{"model": "image diffusion model", "dataset": "flat shapes of many kinds, plain or patterned, on busy backdrops", "image_size": 48, "horizontal_flip": false, "objective": "v", "hidden_act": "gelu", "qk_norm": true, "learning_rate": 0.0022, "beta2": 0.999, "max_steps": 22700, "epochs": 14.9, "warmup_steps": 1130}
Rows from block 3, named by matrix and row number. Rows with one number belong to one attention dimension. Each number is 128 + 24 x the weight over its row's rms, rounded and kept within 0 to 255. All counts start at 0. Numbers have three digits each. After the name is the row's rms in percent of the matrix's.
# q: attention query (model.blocks.3.attn.q.weight, 192x192), inputs 0-95
# k: attention key (model.blocks.3.attn.k.weight, 192x192), inputs 0-95
q.60 065:089102127124151177148132153145122163177130128114147085143143126131120137126123146082112117124117135119106081161150135153129123129124152142135152143090108109135116131129133135107115035160141120126085140127107116091139140110135141126146180132116155115127143146114118149122131131141117160102
k.60 098:087125150190174132141132124140138119127131176163127119107123142109119149113142131128133090098156125133157143172133119108097116116120115140137194110077090153126128114133118127104124168121120097128128127142106130094100112117142115128130110136111126102142119144105205092121139111151134130116
q.61 087:103118120146171176172183167145159099127135139141141115176101124126105148127130118114141146141139088151088130120109131116120136153152115118116115103058034098119072094115125112105119128117112152143128116163117141093108124097140108105144128117129148102127159154134125113095158130138118092191
k.61 125:114132181201166145136133177143161124106143133120179152098143139075125108127143132107112167148116144126116122124098104124152133166114108075109117074059087158137150168129173153128151143176109132116130153092125138122101191096111122121086101135137140132126101117128072109120146131171150144145
q.62 163:052100126078054072066064077086087093112087093117107096145109112114124133123125133087114127131113112145100104166109147119117135124150133143125141182195228166156210182174160176136135086151137139121102134145157126076141136130133147118140140132128161113136154146117128151125144108140102120127
k.62 102:113054073074111092080151149121168105128150127132138143087139138113122119100120141117072109091132114140094110128131100131119115140117128141121178175183170150098085096062118120076114141148093114161135148118114156124139169161120123133110133155117120130127111129127196065144117126132110103118
q.63 097:116143118157137146111103154111109133144184142144080169145116131091148189132161131112111152135156087139087138138124134143113130132141081160120141122108080110114107103159112085108141102173134133137048132162132116089090131125169114120154145133148130131132157148120136159111176138112143099128
k.63 110:118149165137133149099160133141142115095123120169098105131095146159116111126139134094082112127095146143132152122136132068124138169104111084103128112102103201116136126124131148123135150106156121142127183143127202158117135149156093117097149131137146090110098134143123081103145131125126123153
q.64 106:161140137113125128124154128107123105131116106126118152088091153124108131132129163106174119128152124115137101136118110159149152134110149145125095123148138148108153148145097136208151113121107159154105118118129151129134173137104145066128139150157156168090160072086143180133154131117085099164
k.64 103:166178141126122149074144109144107129116133103150113095129145114110129089135153122124095137154117156122112122134112142096125122146107110039113130138154175139091155162125109198144142127098134113176121144122126100146119137164068131103072150142133118128137119110172106113104088166136141127135
q.65 066:159143128105050106058108108104087092129123098164096125123110178130152135134136119104101118105126137097168148159116106124112112123151129128133123191223202153147164157147141113126139152122122123127103117081141110155159152129137143086162128122140130156111117132106133135127143194129145153119
k.65 113:178125110095096058076104106099095098102113135143142120128132140119107108140109126144159137109122136149076138127137107111110097129114112128133147177237239180138168155132135133113160111129141104137132140127129120127112141124149132119113146128132109126130113147119146118142115125106078135131
q.66 067:178196180162160116151137117140105153126116123097151123159143116100122152121146092164117131138127120143105113132123171119114128118103124101135143075114144152134170180152176138130171128155164133112150129109120118101154097123144120175149130130136111155129121197124119095144138120121127116085
k.66 095:196231198180163151123077103131076107141112111131093126128096124114134116113135166102118116141158125123150129156089116171135110119131137151133119070097151134137177175156137137130119121108134159139115110156140101130167104141152101136118095134121124122161168114122132167116145128132112129137
q.67 075:107127133142093139085104155115122105141139119137078106128147141151129137130122102116106124123124130091155158173150079130107130117146113176137124125123120116130128112133115127135167130096149127119102081113139087142127121182134151097139102121122110132133091128126154114131122178141129159112
k.67 095:114118124131137114092103143121146141122138150145140134128116131112129115135109125124151127091115153142054114138139124121134085127126141132148086113137124141125123145127120122105126111111131106139143154123143119133154128187135114129155111100153128127121098124139115119128140145106094125116
q.68 138:131129118162109143112157126142167118120087109085146093150114137120142131116116101155142178155141090101125172136129129118132148127119103146145149141129128129166108123144125115136167136093131102095153097129145126142119125150105138114101119110104136113145100148113145076117140160176103127122
k.68 065:125127123170124123155129172117150117136120185136174164098129123121107085127113137145148126103083111121138131102153120094149091125141164160159133140145112131170119133131142106084125132139108113117135122142133195166118138179136142114192123108104140085128121137058116109148120137122152063131
q.69 062:089078094107145132132140128150135150146139067097145161127123095129126195129115117123092160144113142150124154105139190151106142146100163133157107152137101121139096118086100162081083112189151151109088132130125145107129144103162094140116075120103162124130168118096115104185100104130155141148
k.69 072:088107109072108125128148094165104128107141152094159124166160131130119103127231128110113103136127152080154098116135131095134186146146100150162118157104104101124086060135140080117134127119112110116102126105131112091129119127134165146092172137122130163157164129167144173131155108166163139113
q.70 081:127131137137154148161105105111129084136165141106110107101139153105136080128125126134146104128166134137105126125100177099134117119117136122152115111132142141118149149132144140096110123134103122117107143147128163109157146153133154074134121155106124137136119153129125106095105142080097109131
k.70 143:137151139142131102111115138103124114124140126148116125121132129153123150130142118133158133131117132118130116144146147152126135096131133149188138123113132139114143133166132098147109128108125097112130113124115136127151138162123126128138157154123114136129139113117142107121126129108126130100
q.71 087:159151140148116156097167148120130125118192119107124135127117118156160109129112149139147116125130118120134139140093129145129145128137121120125128128141140114150143151139121125128093112141104167140116104058116103169135176124110154077125151136167110122082141138108126141111169186116127118152
k.71 097:165173135129134138155171112153095120122120143120127130143163120120147157131122099131104098132135134134136142090153124113143117106117112097125155129148144149155140139140121147144171139115125140106154121130141144152108095140132146086135142152120120125127146115153100140139095140149109125110
q.72 089:111107093116070104122146158124144119116122159129129106148112146130130127130094095136101119143089160127149168146140137103120130130133117149156129136148130110136108079103082140091208133091145155125139115098146112116112106191153142140113114130154126096113116126127161072137135122140106141110
k.72 087:100085104109127072068124128115126108122114116124124151100116148125121148126162152133164134130154136116109153113114104113111131137139114145163108134148121137142082115074106079070086134129119119133130133124137119135128104206184125142137102128126130170121098121116120130113126180122140116148
q.73 094:148141125120145129168139142152152110126068120156135106124076143130129075125162104129135085123153121121127121144086149119133129129146126118119116112149128114096112138134131136144192166100165159136179131157132137112141106118118155114150156106112128122136099147120117095116128158099095073112
k.73 079:149138105150135142156117116101143121146134112151062158098131109131157191128097136122134143121172124135152144169137124165140119123114112113118101115123128132088127153088063151128117129108086142134097141144113132149151158134176085150121143133156067086111128158167116132086152139102147163133
q.74 078:094138151145121121127090108124087097124107139127095098123110146109121113120145096104148133121108138077196139186158106138133128124105102155128140147130135141107170111189135112175192145084137110145108119159142112143121124147116171084143119146127145125130113101123167157118145151165099145154
k.74 075:099108123153133096077092133086128100126136115134117089114089147122102141146118153125142148124152140138051080164079103141114076134120155137125115141121152156111177186127121150106136141086176142113128153121141119130134128160146097142120133131137133119130101119132155129119134154114115100134
q.75 064:068137163179179160167140158142128113141140138141115151098159138137125107146106133087143124105127132092157111157144090143117113124135109123104099042000057110125129117152140138139151143097131105148117130130125106147129103153123143101138117129104127158148122115091139162107134143120079140154
k.75 123:071128168182177167143137140129149147092153144142127134142121127110112154142125095141128162102157137148080136137124139103127108140112114119086130024018044119105131136139127149148164115127137137124140143110134105116113134141125116118146130114141140127125115137140122131142135124134119123137
q.76 068:059048082105124128138147125142123136129148154093110149127161118114130128124138159141148112156156122147096134105115151127117136133133117135085122156118099100111094121098123099126073112146121111121135139140125115118143127139139121094139148139099146124123124161139120113102162130120109101092
k.76 109:041049062088096109132113132143128135138156144119109110133142113113126146129127101121106124146127121114147136130126139135131140135125135134105111167116077093116088080115098119157122120087149147131139121134141138117142131152107106109157127119130150142147145133149133138156119119148154145132
q.77 079:141139119113128121196151101077140124113113195138153135104150087096103087131102069122121118124081132139131134107123165083144119129118115116132121123137129137115111066118143134112152118104075116164122161112119161128096128105115136149110069132151141119139129113102116099117135061112065139112
k.77 066:128142102098129094067135108128150108133140102152095107120107135173157177130169159148137135120132150115165128118138150154147180119117137118131135131133126117095096135110063124105128124153136163185157116131102150115158121094146095121135125127091123151119110103109126103154129205136134119162
q.78 085:139139103127140133145161168143135135130143100127132129165087132134133127132142124123125127145136146126134131128099136155114143123134125120156109123138126115109112142130078153168171153126161168158169083101110125102122144150150142125111151164151133131095145125134149126134152148108109109120
k.78 093:152132115118132152131140110172099160115133132131121126122146104107127106134159150124123131141147152120139137156123123128155135129117088103157109134130113123103117126119106122126116120115135149143109150142102081144144109223110130114088117110122129134144132119174098140083108148140118129147
q.79 237:129134105133169124141139108106124137096116137138158136150124111124111147136120145132116102154134173159111142119110147116120113131123133119131122115132148113105122139128127132113112129155117135173148176141134127089135131166125093154127142132128153106107128143144132093128113101116139119123
k.79 070:158127153144134142110120122101130087156118119148130093138136110098126095149111163107141140172114151133165127130107118127134134144098133134133126151130104148108112135106123179091142166082116141141127151121121199161116155160138099148121113087165105121138127124134090113099166172112171132153
q.80 210:121140119126149137125115141126123129116150161124132132129147125131109122132116151110112096151122168137139134162131116124136117118123120127139125121131141119101129125133122140127111134115117117167124143135129096119141114152142125133139146137129138107137120142142138125100124138103131126124
k.80 069:137138136119110122106099099114127116096142130170115103122115091117145144139113108128139176133130147132135128135125145153163121122110092123133129125129111157091126124126107138141132149123137159109113168132132106100144135219111087119108128070146125129106110122150076129134148114113134139142
q.81 082:178154126103117079119135112143146085114122115106150148140179106110152104132123117150144113127117122140114120107104111139127132129111112095113117131162177135119161159142147138161142137115119151126182116128114097118109111128113139153120144154116124127157094182144103128109129138087082086106
k.81 110:191177128116086130121125077124082148117140158135096148129092107135120167121112100091126119137189138135170151133153171162124141129112102136105135150173194157124163162134132160128115124113125163134135130129119099172173106112114134105160121147124116130104131104136130144157108146143131152152
q.82 065:104110146135146123173143127157139143129082073138152099145058116141158109130131072156148130129123120133133132107118145122107118110128122122148118105099103135138128108147131169113154157109154132077171089148131163103157122139118129153121108129127133107152121122117136117163126093129119111184
k.82 084:108117121147122140159108127110163126112124103130120189100130126136132142127095150134149121106163133141143126150120111151130116112148158142159128123112106115122121157120120131132105110154125145120130113140122093175129121148161136170128125127101083125099114123131135126109158136123133114063
q.83 075:172193212183172112107109095069108108092109112093152133115109091144134146126098118137125135142117119170089117106122141142152130131129142119128121081109173156175219216177179185145132119146111148153112134108132144104123130119122094170108105124137119142128154126119089131141098106132153136143
k.83 125:168247243179152141111122071103089106106102095105109126113141102119125128120129123107108127138129120116158129127143139113129153124111115107138129077109170149180228204186192165152150133161129129138129112119130130133130115104122156121132122118125124148116141126120102143123133129149126148134
q.84 072:064092145135144143070094117103101139100118147135109135110144120129105133123122097109099145134147130121126128138182120120126118131105131132128116157134140130130152153169189141102106154135124080113084120142143114130152096120135133103162108106093127096148085187138109117145149167139154177146
k.84 059:076098142137112084154107100115113091098114127125165077125111129134142150121126161128164130118084142160152142131119102140140108107127126189105134157129155142121181139185125137126144125139069123118112148086134148131165151126152128139154159099172083141115128150062142123127127107107085141075
q.85 063:119074046063053118086162125136130124122081117156140165171109156134139149126122137153144107118134130131154152133126121130105125131146146106105123227216150114105082073092092079107128147119133122142137131117145132135144152116147130113140130115144156116107101115104137128132161151139137127124
k.85 111:128054040066064071114138136130158123137113133141127137103120134131137117129120137140123129125127133124123152104124105116134131133130111122100129223212150141108073082057073134102123143134129134137116122120103147153105134128154103140119145126151108110132125158134154104140132139107113121135
q.86 085:144146127139096136102141165139136174139108145142162099148134163167126162132100101117132118130108125116124120169140120112127122130111140150111143106126113135136135103122107107099154139101167161138145122145143108126069136174121149177123167137149144093168122125140172123163058157165159123143
k.86 084:144133153125125137150144129138156106135123129140113146130090159104138127125135172151141168132140132109148156110122079133109145146148087115112131095117121126138089091091119113089132134164118147111112136088123163124092128182175104106122087129151117117091114141158144126111168122134137120125
q.87 074:094104117128136129161162140177175130127096122179159118150089138112138105128144088140108133123117127120142141144098116128106141128117142130121112115101079117085094096126085138119192156094142128125181124159151113104119104123115121132147153117133138083170118129098145104140141091142076108091
k.87 097:102097100155143142149126130114140123133109123141075155112107134159126142131119155114157132116174137125136150136111121141136122143133100122138102120095088110080087108075088120132106146122124156150087135156120126139133131126171103185095102122144081110134097130136143080112136148101142074165
q.88 086:209176136108131100142124153185157137159126102135121131136115125156138104133124110142142118115147125103112107114163112150134119123119111118134143095140138134110096107117125132151089128136180089068167115185116120124166080124103145109134105130065118080147069157166142138102181112104117115168
k.88 098:238186119134114152172097128112151174137141128153154161140141135141156136125093121130138116114186116138158122137133135136135115124147150131156125087144149118123115117113083152114120117114094144086132127111138086137155131126114115161156154155124127132093123106114137156120112120122119160058
q.89 070:170141118111134108132121138133123155132158125106143124121125147119151127120115138154140137164131139151108155106157162117122134124147112129127160123148148141158136108109136142091089112139168124086124121147122132129148110156127115170100109158116128106151124147159163106128093115132160134153
k.89 095:177162130122090124164076132144152117152125144099135152128134139160124149115144108136131121156139110106179113123117138119127140126152145161146128122164143106164113115148143109116124121132129126096149093144134131113131107169143144125150118133109150132115147120096140155132155092136154115070
q.90 093:081078122106149116135122136143142146137109103110111144110095100174106117129131159111150135132128115132124102103131092163143141129127118131130126152113102131109113120127103164199098113115110125115148121175113135137116119113085127131111146136118126125132164068139110184125150077126112125189
k.90 085:065081102117117181133119113122180158122158090106177132118138092101136103129108083129087109123115117137135097114162155116136124120131163100124133165127097115128117129141130178143112143126106124164136135110120122134133146114055155134109126136136168125084110107152116137133090129151178132097
q.91 089:135156157184148156120174125111110097106126142135127139135160143124161167119111169138117128119137119117125164157099141101103125126149125109114141100097121119159147142128153114108119144101147134149183100087148097155115117125142150120134151107098141084096078161124125102080142165160112103156
k.91 097:132153174206156123174139139135142107141126172130084138102123125144113144124142101143147123112166101125121129104137106133128103145115125178078129079093109133169158166138138114122151138102133134115152132125117197157060131112155107107179133124162088128157162153096139121178125125130160125108
q.92 084:122160165155157158166130139134135096131149118142105116118095142112117093128142086127112118139150127122118115141093150117143148126108137151143118075091100120088144147147145119137143144136121136108096145111125134122157159114134145078127103118115121160122123177092129108119148168114109108097
k.92 138:123168158183184131124148126130099134134133135158112088123164135145125138125126135119147134129104138131110126167137128138136114116125111110171122065046118132082139146155123124135135123117122124153108139145125120137143134106131109129123140167110115124144138114119141115125124129119114136125
q.93 220:133130121131151122154127150140142130140128129090129112104133142100145106131142106136142151158122118126122120113164135146146134109127106129156132126129131137153130131137119156148139121101128124103101109137124139129126134143155130113115114134118117167156136126111134139123111151129104129151
k.93 068:134146121100121149138115103145107147106154163114149139115164085121134151118149129135144117121108115109162090122127169128144151111139147161144133127123121097163115094127155083176117145188161152095170122123129067086132128173119147132106179122093162155116138113170121205150110128137146111102
q.94 092:083105132119114121065089112095084138133083116111110134102121139142102154135117142118138116138134119132101103126171129141133115126134109148117124133127134147130147146143166117113093113162152075095072156130123125140189140171124103115154104141118132190174126135138130148154153146132182181123
k.94 094:080111125117099089107077112116136123115139095136149118134146122096132105128088119141122128125073116137093124121122122095118121115137164113107120124126150126138146142168149159147144102154112109134127116121153107102126133161100128138137136127135173127101144151076145148126130071123067122088
q.95 075:133128137142123139142129107132116134096095138120155135154107157070126100117134092136132146168164131164105102105104171130128152127131134103126140121141124139108121135128141157100179126132144134125149127129116174093102154109138109124106152117143121115086176163137125115128103151128132092131
k.95 073:142132105135143122178110149128111115154138120140086109138124116145113158128156154120150145137115102138179150164095169136126128127124124118131121136115137102152172141127144096169130123153162143125126102156107132163126104134159134189143092148137119126154131116098128137125152161123175125148
q.96 085:085103122147134122150160092128116125125101100115158141159150116120148157123130109148145121126148100155119150122117169125102131121137138081108130150119128138134147147154150125120109166129148118141214139162135124138122104101111108164140128113104152101152116180144127092117146103132112093135
k.96 083:080091122145118112165108121122131130113120142127092172114092097142140133120092146140110126131181107108198139132127088157137133125133111144093136169132117111144149156103129135135125114112138166116106110113101159133126115094168113119165127136151110098139149136124146144140172138172136146128
q.97 102:113131133139130159128124076141148043104095111159113117143102150094111117119169129121127087154154131113160144150089127120111137137116163158100124134137137123097144146156142094121144158134123127150143129158155139121125161135101159101171151117122159096118100172136146069110140164120120100078
k.97 090:111128132159128093116124154078103110132140157149075103084130144166133140140103120116159138131126149128089158176130135130135116131124093126110100131119157146080154158136123152160138144084145110134092141162120157154156142144147077113139145127141073094146111134144151080102132145081091117153
q.98 076:124155163173153150107122134117132151107117091129144119174060127142136143126113112147118132131127131138116146134126130134118121120143122119151130091100117134134140164150119138149134135169135134119144110118140132120150154130118116120125125127161106122105144120136136106161153134133179141139
k.98 145:139153177173155146131130116115110118133099114117133121118147126126152106127114156132134112120129120123133105127124109134151120104140142117187141082090114138146149156130133138122137132112119112111127124118123134141121123157137133137126135127145103125136126124122119132104119134114109113126
q.99 060:161141128106076061077098126096112128108094093118137107159035098136132130135115088129113120114096142158139140120126137145142119138126136145190131175214197150139162158121088186131172126133153148129138128110132118122147116122145120156102117125156137132120153073137124108155140089139130133136
k.99 087:155143117094110089075115069088089101098108068111141132086142125117141117123160163121127120138141120104160112128128122120122157126148128107200128175196208142165174155112125112121093137142092136164121126122121116109119126103122153158093097146103123162094105116136136171113115172152137131122
q.100 069:142158138134145163150112179186136149171164124154103119138160122132122070148139117084085111068128126094159101158119101116131103128129109132105118092102101096126131123146130093111147161118089128104106135100105107168105136120157172102112161144148103141127104161136113134113151181113099115066
k.100 083:147137127129170157153158133153142170101166167142121110119120147091115156131150098149137155096112126145094150130147136133110134137123088126092146078091117124109101101121138107193144097149137146153166128122138129108122109087122089107135126127130144127131126160138149138145098105114127134160
q.101 094:138125127090184136181103159129127136143125092120155165094162090108118105128160106103149162122125150128127087073147141148129111138127117113116126133120128122122154153140127132177102136133125145119078142121100131136134147071134145131103092110091131143146139148125094169128073119093111134135
k.101 070:131141141114128168156111090182144149117157134097133107150121108109111165126114108113109145126121125131125082170114163130140147131134137137131134149112112118114098124155167140124118132153161127119184134140137080134126092087087134103135147133153156166099159091162097180161132092154151166101
q.102 176:115152137129103164106094150121117132138194141121110111118155143149123115122112127101097105140116171102186159202124099104142127123137106132132129133129126123107138118128135129122115146100132126112120107115129099147143106142142172109149146147123118086127107168153155121096154171115147122120
k.102 063:122118119132130135139111107153104139099121112137066110145146115161133164126109136111160132100129156146117115143110153177122125120129094157141123107111126131106163137145129093177158125125165140090106134136131065116125098167136103120138184116173100120153103150121126156123159103110110128125
q.103 078:176144109109127143146129195138154168158123140156173113123101150119129135127109100130125127135095116126123115116137136133146131126121128120130140089113104115117069079080078107109150118122115171107105138118112173113086160126155130174093109138192102144128174088106128127159058096131170150124
k.103 092:181143136121133177153173168165188150179127118148136134156145160113142096133151152141134147126114124149111124119122127111114145121135141100151149101108081142103066060076117125088137137181159125151144128139116130142110146108129132116104107153101152122108095117146136134101178141107114101122
q.104 075:102100127081155110176120140101139114119113144118132142091126101091109082125117129095117141140121140144108072096121147135134133137090127151123117148116124117085140135132120154157127107122116164141078135130105157111099170098157130138104103140106125142165164099104111184135056100121102132150
k.104 097:104120119115120142084121107171148138138182121135143080129145120085113162130187090090136157144091149120111119162149194118142145145125120124131112153112123159092136100145157177118126147128137128160154146160105118156136145112058163123113119160152184141090087093150122117124155142131141123136
q.105 083:150162156143136105120117113138117115124125097153108095159086133141137093132140110126125132132134127105161143147132130132117121122135138120141134119144150138136160162143114147162150158091150143118185106145142126106118113119138154116128137123125125092091124115139135130130141121137100102122
k.105 139:164160161153134112126089120087118107116105108116118138102105132146128117134104138143142126109154119146110118127099095142129103117131141119159131101142172142140175182139130136147121113112141130138117156120130103129131150119117118135121107115130103154126118124148137119131115140119153126129
q.106 086:130127127108141091120102145165099156164155114104111121131130107126105112135166129117129139115131125115137082113154111185120121119120106130131132125114122162134120135117105162171132104120188110094160123163107104108135085136143145151126152140115105150153128130157139182147152112114111121094
k.106 094:133129111118114160135057119153129187121135095093138154159103134088136110134122111124110100128152115138103122152100156119125087125156166148127144121136121095142125128134132123157115115121131140113121132133171068118166122138075137121132085140108188128116129104168136166113113099155144131139
q.107 080:131134127127102124095121135128128140130108143136115110130145157146137136135106112133126116138133132106122152135133121126107129119147113129136115107130130133130120126138123131115143118099140119117136102139136118106151111193131127137129116149126122132156102132138158117134129140118133152097
k.107 122:134130134130120120132118110113130125128123121133134144124123118138135137128116130131155119114121140141112128115129124121127123113131125117149099115129126118130125135114110124116119121150121121111129136122130103127137141185141129133148132099131114130104113138118115123140125126110114120130
q.108 085:149173168154111142097080135129135125115109130149125095115116150129143106133131106105099114130106124124130136140140079099144111130142090155141138108130146137138172177204154124140137145142060127107092112126122110171140146150090116117116158143154124149154130129161137116128125184135179128089
k.108 093:145175184161169138129154080070109092111132136132143091106128127113128167126074143141170137129098127151120118122144116159112137117133123119164131088127173139146191188135186142118147121134098121141157126128123159117130145138139131120146141122117087107108091150105134128139112128097087141164
q.109 080:132113118123121134135114112136114154159125161151094130145142126099097126127179156108119131115141122118137112121146142132125122129123182132131132147139120137119100118096112113141128115145131097136124137154143154104116123096158130090167170094132129129095150114131116132122152110138126117070
k.109 106:131096098110125110099104173136148116137131096131130097132101135098147083141141148142125124108101117118089127156085108146125114123134139129126121149148122115123090094092117089146106129105146104150117139130142145101140164105108099142116117120143147135164126131149138107123118131117119129152
q.110 084:066044073091109120129131168138157143129190109120134102140101118134170086129112080142106151115120151139123139120125151126140119123146116122179141171140097119134093106093083137109110124121114154082119116105126138129125150128143154129099095116155091101099135131146107101147120137096135134142
k.110 132:049026057067108124138141119132117148130120126124141144138155133168133145126121129145156099128139121128143124105128130143131138077148137133220144187141091104126064083100107076092104121138114114088152119130141102131135113129137157112155138141098108153125123090122115137134109129115125135092
q.111 076:139145133137148159142168166155138130129112102157147122173065127137121123120141121122122112112145127106155133170118135144129124130115136117121128137128125104091121126127104113157136177111143144140171131117136123147109152062115153134144134116104134078100118152117137107109144128148127097144
k.111 087:149120113158149138168134158124169122136117124147152142107132133142126091135108137133123172125142112133131138140122103108142111138127134112153157126127120146100114117116123136088138136112133152134113162142115146134103140095130117116063129135171131094139108112123129117091141133124141124123
q.112 069:132167181149159116130071123121106127145165120107124085098140117097133090129135127098132154113120119109149104135151130159127116113122110135136142107107149177176206175173153179144141121110150134129114113134121122133102113131137174152113129135136115127141138117157122163145078138120108138132
k.112 105:138183200171149138124088106109108106110140120094124155146099139125116153134144112124133112118131127137096110148121138127112093119138168152129152099119156147171193187190194135150145114145132127106151128138154102117143113109098140104165102139092144148107130110140122149115138111144132120122
q.113 071:131111105103088114112090118117118137123161127130128092139085139116135114122138080139093135134129132137137147128142141107125126122144120135153150189186162143130138121134133149089116146134128113103107116154126154125155131130152127149105100139143105108132134135152134080154117133134141158101
k.113 104:133101094091118097120092123108117121146105103132147136115125141163131115128120160141159121140113128128149118132113120146137130100142146142191131200207171128135124126121123084125118117148131132124131121122119130111135120124134117144125116121106130132136128121113142144101149115110133128108
q.114 072:151111101090076097075115096110109116123066165119111148104163148141098154129118185126150103137113119129134120121165099137128124137133138121083119175199172140137118119122145121138112096124098102140121145147142112131133110153100095123143148144137142149142126101127140171116141122129158145135
k.114 108:149117100072064081078118109108145110133124118131138141126095115103134116128113097132095124135119129130113159093116142090111138141107129109043114176205180132141129118106108166133131134130136106145120125106138155117129142161128129119146142091141153126111128158110126096166121124124123125145
q.115 075:130153141145112109116106094132094107134079124138103105153094136118096123132165116126107119131116124123165122152152140138112123120124151126101138153164168150130173161170152173126177150096177099149171110172130122120137072136145140140143125141123130096134107126123159120140135112154105130128
k.115 111:143142156157132105117065121092141101107123090124138151092072131107129119125110135130126143119155131124132157146098099117122121130128114124091119150159179150140185153144139151154127145150130157141093129120106143119115144132139089165109104130148157128121136148141144118101161134120135123133
q.116 077:112127152136174166156118083079108079121104150100108149068147120108090121127130147116170123160145115128105107109125153161141137122108157146094108105100121123105151138148178140150108097134111106163051152141129155105139166127108121073156068130095160178154151120070119147118094116106112145152
k.116 090:100149149145134103090109148129137109137170121135113088133147106116128165129145102100094150135098154118100107169136175065140134143089135098083111113077127123094161134198148183156156133122162115150128139147114128116148141147104113131108177117135157127138158109138117112124157120127117129122
q.117 080:106092111080113081120105156137131096147152104129135120083142128125142095134116098095121126105113126103146108152117112156146115124103105128104117152145139138104131112126102133147149135087150133101108137100115080149135147114134171131130092111103134148162114131113112151133098164102083133137
k.117 112:095088080086091109110114088133107153106154138147103163156131131132113158135115076115135154115167140159088133132156162108107101130123111117119130163154142134095122125114121150105147107138120155123135163152157056097127104118127125098143125123136129138102119096142123152156134084130130145104
q.118 101:122133131153130155166144130152153142135107126121140134135173098117133108129108129119120152097139115104169130149148130139113126135115103121092127152119117121157141112153128105109122153126107109124136134127137119160096106069125121124103121114114139101145109141102143133113143127166093110113
k.118 091:119128114136111116140136127131132144097132167131121173109091133118110164131139110171115159111120114128144174113117131089138136144118100110066161116123128110150113110111139131145165136143117155108140109125145183124097119091169109122157146102133111100124116167114128125160149147141162110167
q.119 060:000000053091110102130149123142139125106105105119149132141081137114115131129144107151143113140141139135112129130113132128122132127129132124119114196116079121088097119143107126154142150127142162118173124141123135116136123165126123131147141149138127121138127149132144108158142139124129122143
k.119 116:000000038099106141131143115127126130140130136134109129128137122129129129125124134114119123148136137124137140133128125131133134119129107127115119207117070110080086096099093142106111136103126134151108122138115111155144132166133127122106128143130126115136129119145137114108141131127113119130
q.120 061:197125092055073066112084095108098096122110105141141135086122128101128092124141110111129135109130134128126129122111149126126120134101124127155116214255241155116148131126124129104136126145115134133096152121129129129159145104127149109124109114119117171154122148116119134136118142094100134118
k.120 131:205139081057064055050094096097095115128128135149116109143142126127130143132143128122139130131118142122130117141142133146135125122133134133153128227255251157111147140120117113121128109107120116151119141135136122109152131119142128134127137135129128125124127114139131130123126127117107138106
q.121 072:124121127135111181096091163113121144156203131093087110135118164152147121129131141117118120122144113109136137150147118129146131109167106149134130143149128138145124159118083117148095124135097133130093106088120103168162144148124140063138150134151115130086120132154147123106164191106172143104
k.121 080:122118129118130106132143107115081139118122134139127102125164109133148121135079121163121100133116118131094102112122102133125102103119154107173149122152125120155126112135131095134143103110125091107148139114178129070127143175108142088138133098096117148136148131149089157120099098133101172118
q.122 067:070070122130107095103121097087099144087124138097144106111111094128110144114124123137152163158108136155099118113125117155140133142105119157110129188144155144142187167141138160157149103124135165175115124106126121114105099128113128170125124110147129147131171114108119119181093087129130169130
k.122 093:059089134102116116075099108109087082123097109090145122157113111095110109127128162106090126147119129134139125130125116124106113121127162109122123204162136151157170168138155147104126138129126142167136143118152108119141133135120133120110053108155151155110099090175076154111123157157144118144
q.123 197:149117099126161092146112120112154138122083079099185114123110087113126118131137100134162189133128105134086129046160112158122124152109115151104127126120142112154124142126119123127094106152117105098114158145129130122142168149122115138094080114112147164151143108122114131151107120164097141104
k.123 078:133135148094107145154122152175172130137117161099130190175129126111107093129105102138058130127150117119122111123110124095122119124116145086073134137151107114166116118110154137134148123190162166125139124099139097122126097134119099148119120116134195126140130137130124171147136101158118103137
q.124 074:066101119125131150145109131167139134149122134146121090117149149105125132129163091119097113114133133107147125146176119117122112121120078130134131135107095119100107107156146105109118160127101094095126146174125104150149098133112127118155118135069139109179077172139138098094128144140118141112
k.124 093:072074095138136112168140142101135122117152148161155144130125144148113152132087148137178146123120131153113140146114115145122120136134139151134127135095112116088121123124141107105112126126132128106123142141120126122150146115175106143126188139126112110114127150105173130150122118105108148132
q.125 069:053094150151115097095109133090125134119196121101123095153144147094142157128122154123097147114141119146122119144127093087133126127138104146135146165095130143157197149145139102156151118101113158110128093089132134164128147132157156143130172122145090162100103139188129113105115181154135096104
k.125 070:064079157157118181129144114123094133107124128132122157100143124115122110122087096121173144133106122146119151119132119163101092098130139157136120161147126163152157210130190133123112142140118133139169128141127119160121121146118121078183107154127137112126130110088120130184111114125123196131
q.126 107:128126125132147150155156130156138161112105146119161125127152117117124137117125122134117152158131137124127123130129152134127118123093137108139150136127129131143122111123134121100136147126121101112141135123129134119107108090131107160113143111126140096136120143120114114125124111149124154142
k.126 080:136122127145131105157139156149150082145120143137155148148116134120102093135142160131133134131083113139150158110126126110124122133128129161116151142120112140141109113155167115104105156162144132109111127156130137172138112144174137142128125106104119117131138146083117105148139141114167090138
q.127 072:115147158183115145095139153131109140130133104148104107169129133152162163124132124133108148082128116096182158173144125127112107110157139126136155142125127131186162146142121118130152164104176147134172076106153106161086103097148149151134121101117127072084092123144141107138120132185156113152
k.127 088:118107154174151125164106144115156114115092138118149178106105144127114107127107148162119133083157105147101134106115056120115095134133145157108148118135119134186152152125161117094144131123118141109147132094133172127078112092163109127131125100157093103136136145122122140123156147120145136110